{"model": "image classifier", "dataset": "histories of elementary cellular automata, time running down", "train_examples": 147500, "image_size": 48, "crop_scale_min": 0.8, "horizontal_flip": false, "rotation_deg": 5, "targets": ["rule"], "num_classes": 256, "arch": "swin", "norm": "layernorm", "norm_position": "pre", "activation": "geglu", "mlp_ratio": 2, "head_dim": 32, "fused_qkv": false, "bias": "all", "qk_norm": false, "parallel_block": true, "inner_norm": true, "patch_size": [2, 2], "depths": [1, 1, 4, 1], "widths": [64, 128, 256, 512], "label_smoothing": 0.1, "loss": "cross_entropy", "init": "orthogonal", "residual_init": "zero_last", "optimizer": "adamw", "lr": 0.0008, "beta1": 0.85, "beta2": 0.999, "eps": 1e-08, "grad_clip": 1.0, "gradient_noise": 0.1, "steps": 20700, "batch_size": 384, "epochs": 53.9, "lr_schedule": "step", "warmup_steps": 620, "weight_decay": 0.4}
Rows from block 4 of a small image classifier, named by matrix and row number. Rows with one number belong to one neuron. Each number is 500 + 40 x the weight over its row's rms, rounded and kept within 0 to 999. All counts start at 0. Numbers have three digits each. After the name is the row's rms in percent of the matrix's.
After each neuron's rows are labels from the 100 images, of 14848, where the neuron reaches its largest size: "top examples" is what is common among them. Only what is clearly more common there than usual is listed. The data: histories of elementary cellular automata, time running down. In brackets: how many of the 100.
# gate: MLP gate (model.blocks.4.mlp.gate.weight, 512x256), inputs 104-155
# fc1: MLP up (model.blocks.4.mlp.fc1.weight, 512x256), inputs 104-155
# fc2: MLP down (model.blocks.4.mlp.fc2.weight, 256x512, transposed), outputs 104-155

gate.41 100:475483512549506503517413452526525540493538495529586526503576529488504538546601516478522430520509468481377487547521578548492475484462462515555505429511467494
fc1.41 093:454530411530411525482482489486453472488611534491499506483539537477504518533531492485467497551493532501425507442563532573563447454490591438554468499454528478
fc2.41 095:499472512519481528517561523566539476475478444531496500459558514529496577540473535489494459539499380470455576536429499397499455416484428446552521510490513499
top examples: 101 turns on (95); 001 turns on (81)

gate.408 091:557473540473525539517535556576537438578531483454550519454432494509448492484486420554505415519479447534541506508501533512564480492508554457491432500465510577
fc1.408 092:543522533544524480530493499439559469473554519471498554475382488435518455444517566459431475454489541522516513520552515522523513503519499588493472497510504515
fc2.408 085:529522481486476540453473491483487500490486533517448505501535490570450484511532435491577428471516468508463486450461505485453436510524519431526534533512505524
top examples: dense start (62)

gate.467 103:418528498457493479489510512465487482492573535443480513567530539529551469441504493584453451500450506462500585484590483542528467554557519460523502470573549500
fc1.467 104:568509490440415542450479484518481486444510533511583468501512453509473523509508491496524445502519536549438507444545589487509511482481557547429469521500491534
fc2.467 105:526487476503463524502438538475497543559521496562577484550550441498533490441539438444556527593480526449540474452560523516498503473510466531495535495543503529
top examples: 000 turns on (78); 111 turns on (75)

gate.507 096:426491482541504497515513484423468487483512583520453502682531528469491511477525532468526549501509478472485505507484468461502468501488510489503541456544575452
fc1.507 101:484489461440566518487461620513484467471431457449398522449515509537526476582527498509522501523469488484534578536530476536549499532467462423599537512551489488
fc2.507 083:539472557513516490563457486490465536457523564536446518603510485521438531458434485499572530470487505508487508514471454541513521419519554526473548514537477482
top examples: 100 turns on (97); 011 turns on (88)

gate.442 086:508440538460493495486509484432428516524471523568513565543513491484504538459486551504457500466453513505546553427526526551414564518488540502523529517488539472
fc1.442 100:550529568529577440474499452513496476503556468507498463482501485425469481388507574478560514533505519436494533552519457556484488385553478592456555482449519544
fc2.442 088:506496460527455523471494460516420503500513452481477570543552506484438487489453511485433453496446528571475453555561518473534457561510511499511490500489492444
top examples: 010 turns on (80)

gate.402 095:521532529456484521520452466493534500555469508362474512497458521499552436487598551505418464429429493519524526532391475502537509520526483513528441514616537491
fc1.402 103:446485379486524521571531579547441488490448514536435504489526568537488538594495474530463484511532513582459462492516530403501477521456519420462438527486453479
fc2.402 091:539537467566483538556496445515488511549423437643536497499579474526458551533469419469530468522491470420450448515505505416549415484521490514521492522522462458
top examples: 101 turns on (97); 111 turns on (94); 110 turns on (83); 100 turns on (81)

gate.92 091:499495550488521481550483506574508528555431413545481475441536587423497592494509491436492485588426449488454560546556428437439438509460493483480514596462487513
fc1.92 089:441531436507568554514536447495552474571491439447458456419533471552490501482549505492467548511510519507547520528532440506533492522458460480486556482464496432
fc2.92 086:459556538420442492480589501550543421477450501518525529510392523540498504455546524461532493554528535510510488408528503548464523496477495543451527471470489548
top examples: 010 turns on (87)

gate.104 094:494530512495398483513542530559455459453508485502521485579523485511507500558547509534475526457482532557539517532401571449550479473497501445463483534532499428
fc1.104 107:499484549474489489493545506496566557495502527511417538598477494517529507516484398438474504571509499505597491403545460490485453506459448518521539456478453520
fc2.104 109:497503503546524497436530509477536490535470506537477531486442511430557464495548524508485451520518519529521534406511479587496487601471488545486487536434463481
top examples: 010 turns on (96); 110 turns on (92)

gate.255 094:466523535575481498448509444465542523488531563447536459504451495547544586471545473557451449527417494493507480527464567498473566522522463452488421476510596525
fc1.255 089:547520537486515476522493489481501616545522534546445485496532484467527451545462476499446466520555492521424499511522537537496489515493457510422482530430455515
fc2.255 093:554547457483423558495516443490471551499504551472562458468488541532489432543502471503507505510519493463507428528498480518499466494556569522504507522453513434
top examples: dense start (85); large cells (66)

gate.63 098:534448555537493459540471476424551521520521481542501486554503520411537538458511470486482445512442468466530500493494580528462473548523463479568457524530490460
fc1.63 111:539518460563511475446522494438479475528508587560520561551552511518559509497514563527512466527442485436546551518454489433512493550455456423578471497529455475
fc2.63 115:534521532523531507514499531529442477422459464423547495525497455546485454507504502491444513486459531517484472494562437569497465488456545583457592533490546448
top examples: 011 turns on (99); 110 turns on (98); 111 turns on (87)

gate.376 100:473486501500448435510532505446472520565474490497516456560490541483531437524464568559497499526452502512541577515487502535439566542473533505514499492384485479
fc1.376 100:514487475606577475499506428547423490414562480489468610435495494427438497535547459451501474513527531541505506540553470505603498399557576454515533564531487491
fc2.376 104:496456534497556527555436467494469509494531508528463422470512561429455495594528497512541490371502520486479418481526503478514522480591482455563485484548493542
top examples: 101 turns on (88); 111 turns on (87)

gate.113 099:521494568462457463499546496410531526510488502506499503604472495468564491494503490467414521539490552497566558506452481506469563534460525496539546465510514419
fc1.113 110:599518474452471472498509534505545514443531464425513501450515530450472497536467527445454513454600523561555514566489509517517537476533573513488564456522529522
fc2.113 108:501472475519497411518492491467510500516461484445494532497461475462497422549506598423492489518526539525523509558508558439443531511525495493511487509433489441
top examples: 010 turns on (94); 100 turns on (76); large cells (71); rule: rule 156 (29)

gate.84 092:588480496572422506390502448442508494497527557470569552559493459530514522511491542527452461459440487502521466474463538480534452556460501490502429530523452456
fc1.84 102:439510478477507507525487513547577476478526481537453497511510541470464516475490529430544553509503518522408502516528503456510511507573536538490531441585504505
fc2.84 108:499510526520472486451439420508465562531540509610461462420497537470451530498516499541534535504464475453474539459469523483536536489545490496514455461561507487
top examples: 011 turns on (94); 111 turns on (89); 110 turns on (81)

gate.32 090:521405495567476508454484515493455526445504454513542512481521414425491556487482452495469504479485597468484471495506538502529435528442497466530515561459471536
fc1.32 088:466539511546519442448506423510490542461549497540529565535586489527479533493505461535504539488450549517483527456462505492460518456455513488545524504409522505
fc2.32 083:547487428503495540564640518522463513450506450497481505510489450574458503486572531469468525562516542497499461556529475542530536478441527551515539490505493481
top examples: large cells (89); 001 turns on (89)

gate.348 115:520461514505517521506544489516519507502452443453428464475460484555491514482519511468499478585440492488485509493505441443497477513437537447511414484527415390
fc1.348 113:459518532551564502571494483486527574456550489472478517494411498443490446466546486537483482523469574473472511583545480538549479502536499480548493489508571519
fc2.348 120:477511543459578524607526534465509498490533485528461510519488449436521560429482494472451413536470503496416490445514503541471508464486537505466572567511504575
top examples: large cells (84); 010 turns on (83)

gate.389 099:500490494560525536488524574457528515490508446452468523513465401487490545430453518425527528449483437495565492508457538508480463521507536508508486555539460467
fc1.389 102:481493463535540559462558567422519385568486495444503468558581457500512469497515497443465524460502469530566507563473460523508484546498473436508565477470541447
fc2.389 101:562532528411544488515475480447471462514490514449506517514500484535554454493478511510514470478554515529527460521460510540515454523489490489472425469503510500
top examples: 011 turns on (96); 000 turns on (81); large cells (65)

gate.460 106:427496511412462471517612487505496423477467487497509470493458504569489488459481513468514466480486507504527555483488490466480461503482480443491526509496509483
fc1.460 102:531509483564534517604516489520516523559534501494489508509507572441484435544559433558513492509457541548510542513517521573566564503521496546470484481472481560
fc2.460 107:437513460488486537514525522433440465480465507506601489497509469493512498489467499486478537533558555466461476451499464481491475506462533496542556525482514484
top examples: 101 turns on (81)

gate.327 097:483449577494539560511520493481468472487545494504494504468483546471503578504498463513380417517560508471552514445553475529475470472583469446517516451375538547
fc1.327 095:519536511494512449452467450467514523519461515534505508525467473552483419523514479514508623535484445502466553556497504520473587531531482511464532490582598500
fc2.327 097:551483554566507516529523455468520479552527485506522520450507573476491485538554448477505563516583522471541524486496463469555561514570517560482463435548434503
top examples: 000 turns on (93); 100 turns on (79)

gate.91 097:509500545563473520468506501531430504523531520487586573508537513466510554478476491539509477519497471454467553460481568457540432440484462494539521550462524505
fc1.91 088:487492459505497472529496425476520513459537550531454540551578555446479592530531433556437479486483491500536427499523479551476479516608431412558520480465548506
fc2.91 092:471502546446492421523538525533494451536502447504475456511483471478539494518533522519453518506495505533533480499540542468506502498514453500504506488437451534
top examples: 101 turns on (77)

gate.51 096:546490492485412529465549530586470549512503479481551589502491517562494460472532432510491536475480452527553482490488513520511486553519540501464474449459515518
fc1.51 098:494491505470433461520441445543540651479469472490516540482500507472481493484513473429537489502517466545430474520551493492518539450457531520468510554419553513
fc2.51 108:550497532571487525549489465400453457498455536521519454538532485488561528501453472477433530532528565553517486497494545536517530438508487471481547511494500589
top examples: large cells (75)

gate.198 108:480489556510487514433471507534490451490501489466544525476465443470471452532606507525425488495454485537492533557482566474480487485440571479511480487514529384
fc1.198 100:425497517523566495463506497543447466471522514516541498472497454485494584571426580512530518429506460522450453494430575451495553497506518453516476443553496478
fc2.198 103:480460496481533471507448528573480568451573443514447513458534473450411497496478519563524460479526494499504499585490520566439470448459520537478449544482525507
top examples: 010 turns on (78)

gate.8 104:446488542459531480501518475552453513481466479513496518525532481468552503473566458528522478452497485565453466498479429491483464595445533459412486476484518483
fc1.8 100:562449550501492469459522499497496477439499489549486542478520506459450491449446571525458530497479505552461497441521489521427501445493469579513568454454461599
fc2.8 103:514565523506460504540448503585473519505482481557400461525565527571536543522427496496492525468442472536527483402464505509479504546473436512579528459538488480
top examples: 111 turns on (85)

gate.175 102:491486495561500495524491515491522434480480513420499443510497523469509536504562449539483492498501542420579479557490486496468451578488489435547553529543565488
fc1.175 098:523448472527488498441470444517541530454505536446514549552417472579522464416559438571518428444489438537540465498526517547528469603486524437439397540516479399
fc2.175 121:401463545470514470528529540534527520535498460426473578526573473496508520450452506436488426481586535576553491496502443488487448457448488505466510528384524514
top examples: 011 turns on (90); 110 turns on (85)

gate.197 100:535490519460465474556548499475543510506519517573498474640568543531483556425483528474516406486528486477510536521533506528378481437500494513546533477457610540
fc1.197 110:550459499449482490484480501484573524557467473463471470441477508440547457430472478500514491555444553384545499490566495547503445555462472452538520574501436498
fc2.197 107:489486429487506493548533483500433505428504533549494501541484519503489542438498526500507540420500505521521524536537542491499467446521478471539477503503499461
top examples: large cells (100); 101 turns on (100)

gate.297 104:533486500463496436485509496470608505540496443441453487525493513502479525465521455537473506487500556499495585506493516507490445504500575433589424487560500481
fc1.297 107:518419429501528575429504531578433459545530507538518549482524520460476562478463519532529497435475533542442538507543476464512468466517542456492489438496498512
fc2.297 103:548488467450490479499501518554533543524497508447554499519552459562528493458420498582509535542455521466482498482500521585463524481380454483478433478453486491
top examples: 100 turns on (96); 101 turns on (82); 010 turns on (76)

gate.357 106:477451556472527464516531534436527512454537494476545541544413525484583419498506507520441557476521482511522550434507454532493512562495498571514528488544519523
fc1.357 108:469524459454481530523547497524630484517560486541433533543463566493523410532483479507486528496526481496500533533536525559585466530521476513499495505515507520
fc2.357 110:481520519451487427534541481521530510517494539467473475486523547567506479403530551499533511403578531463494518534436481469492484508475485490498541511492412482
top examples: 000 turns on (100); rule: rule 129 (29); rule: rule 161 (29)

gate.501 111:533506517432442522437484539553408518475483530510542515485484495502500429529449514555468475497496521550537517448465517490525504497511568455418509548449482516
fc1.501 101:508474506513608553524416518497490467490502522467430561562466540447505454555415607535455554484459573494522534518494451493483430499521494505511549448537519504
fc2.501 110:348524536461513481506536530491466456407495600494474495513477574458541564470539513501566592528556498487537523509453500516519519510518442464505538446557515523
top examples: dense start (60)

gate.82 099:540470467540529531493524534511478480551522484482476566473522493378513523422555444550446473545502438531566517526539449505413417544435494519498559496488481496
fc1.82 093:485584520439479503491501538479482477529538500471545488504437475476501535518444491542452529503479484507490531513494547532521520509404491513422434510551445447
fc2.82 089:433523439523537474584534465438552438466548518521489475473495583453495550537560494490482475553551471430478518560503545456552574519554521460532461478529505467
top examples: 010 turns on (90); 000 turns on (89); large cells (68)

gate.120 103:508554580492481450546461480523492540476440542470550513513504472478460550469452536569496452493489504523556564486432497521445493498440552476453538549521477571
fc1.120 112:516549567474486437534438462529481551520487498421532535432494499512434518462477510568472479547502531497522537511512538522411514481428546475446541545529405520
fc2.120 110:464546575481562539484490500546432459533553494542458511449510465518466542521499517551529465481474450524533505568436556508445583433505521536487488491501541479
top examples: dense start (58)

gate.75 098:542485532473489454421521512472456538549556496469577552457525467502477497452440457402494517480527498544562454469549484457473507519537505533435464566516434555
fc1.75 095:521501424505451562463490469554591525502470450433538462502519534510463473466563458494574444523475518527530422486472577537560526496519501538492470514434507515
fc2.75 093:512472488492508548476401508507451541460494568510454525550520471423505468501429530502522477418538536568515524458523487495424490521558518518477533548505499540
top examples: dense start (77)

gate.292 091:555464480494488531517550526492469549484504509478484529527458488509491509499462512491428442499520516421554477467501473495501422511460506487533403475496531525
fc1.292 090:538470523440535550482495543539498533520464514533456576521536443570580531547527517447510460490600484492573469466480455514461470568459431470569498455462509486
fc2.292 091:515500491458466577533524566530494472469476517437492494533509414532500510529434472443532451476480502487562474512526534448549455460481553428505481523508529464
top examples: 011 turns on (87); 110 turns on (83)

gate.233 111:442521552472503435505522525483457515508450479520562502504414515638582517425470540523430508512435425520566478486540527430525502571503447447482493437502559475
fc1.233 098:530494483508507598506521534500447513509555538524499428533566512491532538557495488450498493559506549561440474427498482485490454450502532503511507497523473519
fc2.233 098:513565448498473508518535459505410416446497545472532475517404474528471450528528588494456450490500526513510536536593519592502517560507490555467543467438515434
top examples: 010 turns on (89); 110 turns on (83); 000 turns on (77)

gate.97 097:465507440500510529486512502431459434485528494458508411509432530577540542447541446470503492499453474550515464551535506533512552540516495504529410464518470426
fc1.97 099:509456515509524471481483450506450627441512501458528548512509501458517371532529501500509448532513507465519542552531480485511428466507517479518506459474539445
fc2.97 106:531512461458411574502526551453443457462552548474565461499469559472476439533548476521484490506489519494486516490538475524525479460566606525491501490572538469
top examples: 011 turns on (92)

gate.448 130:486556526514457450518501471550516506537504496514593470473489509472474458475567509489484439475439508512517541497436573486472549427541565493473496578516578508
fc1.448 118:505533567490466532468492538534392501515504505496503512485513453499482491473509490520560421509465452503422478491510504547511433544470499489484450479480480464
fc2.448 136:489442508607495483514518515471487549492508584498530493528465466534535495535472503553409505513562505496546474555479475480490502470454498552501487515405495474
top examples: dense start (68)

gate.414 097:538517525476537487505476555492497466540536576469483492427511499450488529482509579504442458477523458516506558491521519518483412487472522444427481495486535534
fc1.414 101:450553531546515499482438537518522574539546523500567514489495441418514523486566515510495469516457425570457451520460533477473576536454509482484462505476512483
fc2.414 098:541492544561530484505478488532477458543522506557413492450463454508463518512512534567492447584526523519496454525497453501541526541502545517461492497474512492
top examples: dense start (67)

gate.405 088:537543517449521493477479549561536441494518480488535539467518543523497394479544479535477504444491464504539587559495521514530564522536490548396481505525465487
fc1.405 092:489414479555557576463517491537502489517543448504528499466534448533520524480460534512479521515506493478505499456511442430519469524457487446536568495490435495
fc2.405 085:465501484512528478507554465531528437513486447514454463506481523507533501508540506503448517531518534452559519479516521517553546559487473464474511484497458449
top examples: dense start (73)

gate.286 096:580511575472494530438572581456593463577526463475465532484496526509445436434512466431537468431528524547527463501465458471511471509554545498447450551468453473
fc1.286 093:526518568465495524534518476528571557493481523516482541543456460548498458493484501488495393515512479397497509572528469506520553510560487536473463448464456544
fc2.286 097:514511497512501464501529476497534533447470478520488458494462562483533424597520516567589464541491481522461529533499499520489526458520495481525470444423520471
top examples: 001 turns on (80)

gate.176 102:472437567457461441475490445499448469460396440536540478477569489514512528478504534518500496447425508513519438545518501477477479512493527518456561480528530430
fc1.176 103:533459577463520456522463455570492492507475530528498446544522487477489559500438491466456549524494456518509502485521486497468540492418513549363520528507528512
fc2.176 101:489535495526486449525484493553549552526422448448544506533445417538497457473530540506470516468490485504521480527509522543389487521431494584504521566490530520
top examples: 010 turns on (95); 101 turns on (88); large cells (77)

gate.188 089:461506460467504515574482502534521509490517428433526509494407590508493492464504523477467510458546482532569562562461503508498555480524560524468483430509537451
fc1.188 085:543472467493496510450490463507514536507476549504516539546548543444512493567405469475552599544507481535599546476457481467477530500462553510459491454527490466
fc2.188 084:560519496460513511442449545564503538523502528535518511452580510524450537484434491438488468451472538433520533500491516463478453473470483464503472535497464503
top examples: 001 turns on (94); 100 turns on (90); 011 turns on (88); large cells (75)

gate.201 102:448506545474495546446502525553422462549536506493563505497548520414509413498524603604494452465466474544455541430424518498484527500499525513475470500498481559
fc1.201 092:484457539461447541530549477490535584503548548527472550546460493550493558522512460496458579465474510435455517550472513435503425488528480501529444467548494520
fc2.201 088:536570547386514443539452524531471458543489500529453507521533534531515594464493517455475499510468529551507495506443540442504549546570485502444502511547480479
top examples: dense start (60)

gate.172 102:487520527473491512509489527493520552454516487530542491483518491502526530462542483404492531489516409491536506506492579483496482508541450492490449454534544506
fc1.172 098:583495541438481444436465508467478511526512487509407497564468528496545498418484544488505515538461522518568431477496475566486509495554477530463513494538577496
fc2.172 102:568485537490509473502465525496552503542505462556462476491507598472530477521443413511562546564522493486490517522566481465545487502553484402470474464485412492
top examples: 000 turns on (93); large cells (80); 001 turns on (79)

gate.430 094:501457586430525484499494496493508545494512467484522551491459540471490421389584529508507497540515502463565532527493440570488481476466552562506540469435568485
fc1.430 085:511492552442506471580511479499552482477513456489494520505410505416466462467564501542508509502557534545480536491510486507505492425442553564457546537417522549
fc2.430 090:526560528504553511516503473437475398520418463537501527508496454492571544507505478561511476544451493525496472524467529487470513519523489455482509518494443493
top examples: large cells (89)

gate.160 104:489516586467510525434479494527482493460456457531517545487530551533508537474484442539520472453497433545472478416505474570523427504435453511446530524492460533
fc1.160 104:520518533492449473401522521444525467492537543535569538512529421479477542487458543505487466547463461434500473551495518488515492482443462499520518532497441556
fc2.160 095:512486513487565499438489449412488495486501508399496492491530412488465419597415540459473514566506533494546501539540494460511540498475518499481494484503506500
top examples: 010 turns on (94); 111 turns on (89); 001 turns on (79); 101 turns on (75)

gate.337 105:519536576524518451486493473490537508585508526482557507438462410424459470463524457524470421483485450500504542534448583566479509489544569492457473500442548491
fc1.337 110:505427449563511536552463499450506480508506461501498471489439614507490542528568476434554519561482507525515475461503499514533511493503484499602454503462476426
fc2.337 093:520476449500474507506474459497510456451460467516515454547448572463538476503535530459527590467490592468500507418516470528538561536531465466557489497584476509
top examples: dense start (76)

gate.59 097:465555569492507436543500545407462485532424453505599433481517521487539482416519478455519525533546498530488470521526471453443558489449448490517508522498448512
fc1.59 101:482494525468552399485469534470435495554467436465535504469507556456485464535532523485478461546484511492494479524505535511498511507512481525509474523508567557
fc2.59 102:533532537498533399418450529522502492482474510492554504509520523492502434537398559515526480497481452438495567473543497481446511522530467514410521483487464526
top examples: 001 turns on (97); 100 turns on (77)

gate.314 099:538391523549465509515436507462494543464452492498515493530451622472500535453569559528494442488524558515509508512465518471436497503488563544480462503518560433
fc1.314 096:432546435435511512469526475647501523512511508426505502494610501565443568472499441569487497535506506495478501477545522479503462460425495502475462525511460505
fc2.314 099:512505536443502417507432532517484471486512491533454515513544519470469454596510490516522503426483531554487435547521551540537478479568507462488423512546546545
top examples: 100 turns on (85); 010 turns on (81)

gate.287 087:563503521495422533454508511451523473474519545535583562511423500534471518512564547557436511520483475528459531517512509495475466465464504466545512492529489488
fc1.287 091:497433510515485513539458503520578549548436535568468530473470414501510482495464503403525520501558466515520485490405487433492559593522520514455527499481424530
fc2.287 090:516452468524501529487562491438584449513528519573532498460513558504525501564546483480550439432549509494477493511532471557585512516554573499518516488429510465
top examples: 101 turns on (100)

gate.174 101:567444606560561486446492503464538521512431533487521506555507430462588503476497501496494549444496438528530549507432459475433505507430466544498520455533485491
fc1.174 109:438528460443509507513537582572421489521472482510443452523497550569493522573494463462552485582475552562537440513470465525448475477490546390505437518463509481
fc2.174 103:457504535597509448512556480496555485459548536482518529427466534535448509571548531546504507530586518582494558554505513475489550490518508476482443473491448454
top examples: 101 turns on (76)

gate.421 103:524538510502531556507527559587553473494456481514442498545475471532519510485503524541546533482479473553496575437393437513494482530490553504458504471541538512
fc1.421 105:516475540536484508526491494501499508503438436504507515485572522461452552483466497442488495443462493492511431488487480494476424508535508497457579558477541563
fc2.421 096:484579476461533553539522574545464423488458479518511452533467522526552469506549461534460502495519517511530448446527426556498520545504491581521508513480531518
top examples: 110 turns on (76)

gate.284 101:503468559491486533484519513521495510497480505504489495477499479436472475506483548453519559481477433548422516517573463461465461502530508584422520475509453559
fc1.284 098:547499472503469524422523459453513538577552525577548457487501525580510556500476544499492477429514532514489490480512489443458508511486475518506476488520514535
fc2.284 107:465487515451515532515535487488589405525526502430533495454529569443474490561539549498486501507585419514495536489486478435551458531512503546535492465547516473
top examples: 010 turns on (88); 000 turns on (80); large cells (65)

gate.213 095:538438486480548467564544492511461506522436414460457524500456472464535521435528540552447526486461516423503534472456442503479460501462506485511497566504530525
fc1.213 099:531498480481522600522521563535592497495544504462448523497519477464562539458436518485537408468516486465527559590443505538418450557519464570485564466493457461
fc2.213 100:506495435415501622521497537590430480508444457501467438497492445566483567510482535486487532514472524551486490471479496490605452464462451458506509569521482548
top examples: large cells (76)

gate.459 081:548538433482426496496526488526450476485409549458424487621494485537553454552498583521475498465460548546485523441509492453510505530498448450541439516503545468
fc1.459 081:497476555500506503418470442505426470460489518511536509508503385526560436542451485519529609522490464488564445534453475551462541498500457500562531478472517424
fc2.459 086:567466527501445459490497440526522530493525519471486510521540444516504520526456513514471513450567482483558509528462486427473494477464429503453539460465483514
top examples: 101 turns on (93)

gate.251 113:467559536494491431555543456509490508475486413511467513515457519493526454481472459472447496542504534482503513451527431501568542505496473451491545548409532489
fc1.251 119:476531459475480493527531422423567524446452510463558400537471555527497440437537504523482483548459487464578581520553480547469522455477542507544480520468568450
fc2.251 117:502493518581494528466544546469430432506491555531567514455459506489532507498557490561488517434592529529486538471515517468501460559516501529450433486582465499
top examples: large cells (100); 101 turns on (91); 100 turns on (79); 111 turns on (76)

gate.226 101:467513494604385450430540475502426487473472575546509475574431476549571473463523572562452495446463530506556505442539537506491472502482449515520477522474532483
fc1.226 108:528546514446499510477535549586488481441510469490549519427511508516455440564495514481533506563506494539543558492543469488486556430467570573391550459517555568
fc2.226 112:480476587468545464488501442475532496508575483468451521439586422490451564545485521534495498516503501462523466510440420504487547495468538537499539483479489507
top examples: 101 turns on (92); 111 turns on (82)

gate.178 089:557488536510506476542497431430544469506528438456548451512582601455464503494483493479535490468503477497533566445562554433441554454492502469445566483492508535
fc1.178 086:526488534463497441462551494535538549470507439462528594507509518500456519452525465537581451515472452437464535505523502516526511508562474540443427538465437517
fc2.178 081:459523394478535545546512439517521480473495509483460462476550505517490485522559460600558534490533512515499485527564523469475495521542484439522484448480518476
top examples: 000 turns on (81)

gate.27 114:475510561491474540497512554541476534434525510547516505525507471560498521434485536523488492490460548496473564462490484499494449488431599434451508500548506518
fc1.27 117:491500492451444508520489476470515552514508539487486501558441561477558401477458459552460471514490416460512541484470532507493559552529464493487449480478453525
fc2.27 127:517476476503448528476545539401491457489527574516582474503540491485535454496502513451508501534489517481467534442573465490504484540488501532547517490532523531
top examples: 101 turns on (98); 010 turns on (98); large cells (96)

gate.319 097:527542561514511469553473451450531485474495527460517533549512467496556487535538441521495471464482482473544485550476485522411494605426465500502507434548448475
fc1.319 096:473491394518442494454536509566507450468504617509487447524512497546503518483528509611569517500460557505535515475533514532533562474570491449500449543484562497
fc2.319 104:397506503533489364510555472588497476495458473451463552489455513518465493504462514501479498507555481616542540482529472464452498487449457519513524472341525511
top examples: 011 turns on (82); 110 turns on (78)

gate.130 090:552506500454489429462414516516456532477460423527478526545465526444493541454484447495528529486496461511494527491552506497503437457554519524519469510532457483
fc1.130 081:475539565485498518515488425530475468619464456501490472487516517460537507433479549535564585482452513552452553544458467474611453554515491504515450525490506489
fc2.130 081:482472529469551598560477503492515512493543497509517475512566477476513514508464494492575474552454415441470503442494529539485459514426527450557414503480463633
top examples: 110 turns on (83); 000 turns on (77)

gate.202 096:477556522492504486505518506478476427475531476520531501521486455509562560452514576526430471547482528502500488546464518487446533486516497530511492518605522480
fc1.202 091:531449510536492544500497531461546504545464540498419529427529439490478553524468527509420504510530494456557562527432475478458475538498492439500525550532425470
fc2.202 094:519520546471530505536533548564497491520538449475452584466545476536460520520420513478478503531474491485524546543496506526529448532429492433497495532485456443
top examples: 110 turns on (83); 010 turns on (80); 000 turns on (78)

gate.381 107:519565576421489476553501476492483529518435449534525518515488540499500522506597494483513395524456530504554514496479499494464510534482501503471457469499464496
fc1.381 113:499506482496525484558573510477452541553504478451502470508472501457501504409486523461451515465532528517547489529528406424561496498533462516473523559488539441
fc2.381 115:456484561414528480428551509567529501448522439443538518452506479532486431473520556478551535589509432521510517463524422596453517472439514537442535495493482525
top examples: 001 turns on (87)

gate.70 103:552459508507483448530486477474453450473525488542552520597515496536493463453507490544530518494526471474492491532484493488446476479463567524510463416449563476
fc1.70 114:521568537440482494468474473524490569525480483487486473434564411499484517530540502498418504556543452486506512501486477551492482509405547525467522472467480552
fc2.70 106:449538502501477477541468519498520492468494499496485507497517544537552565495593565527537481517479457479437548456489559528571484483472446475552466515527501477
top examples: 100 turns on (96); rule: rule 213 (26)

gate.468 095:511545566486455563477532504476478516607497493458524510481519503499501481441476518465441508508459539542486516533442535478507522554452523511526466498521456491
fc1.468 094:541498502497498472485504499493474582449553481465481458576485517556498503564474477449491516552553498506576446532518496522435499487495465486552510491525538475
fc2.468 099:450480532543559549504521523459440461463553515485506487536504390490454461498529546450557559547457508438558578516456480455488514433534519535542600468499533515
top examples: 011 turns on (98); 010 turns on (96)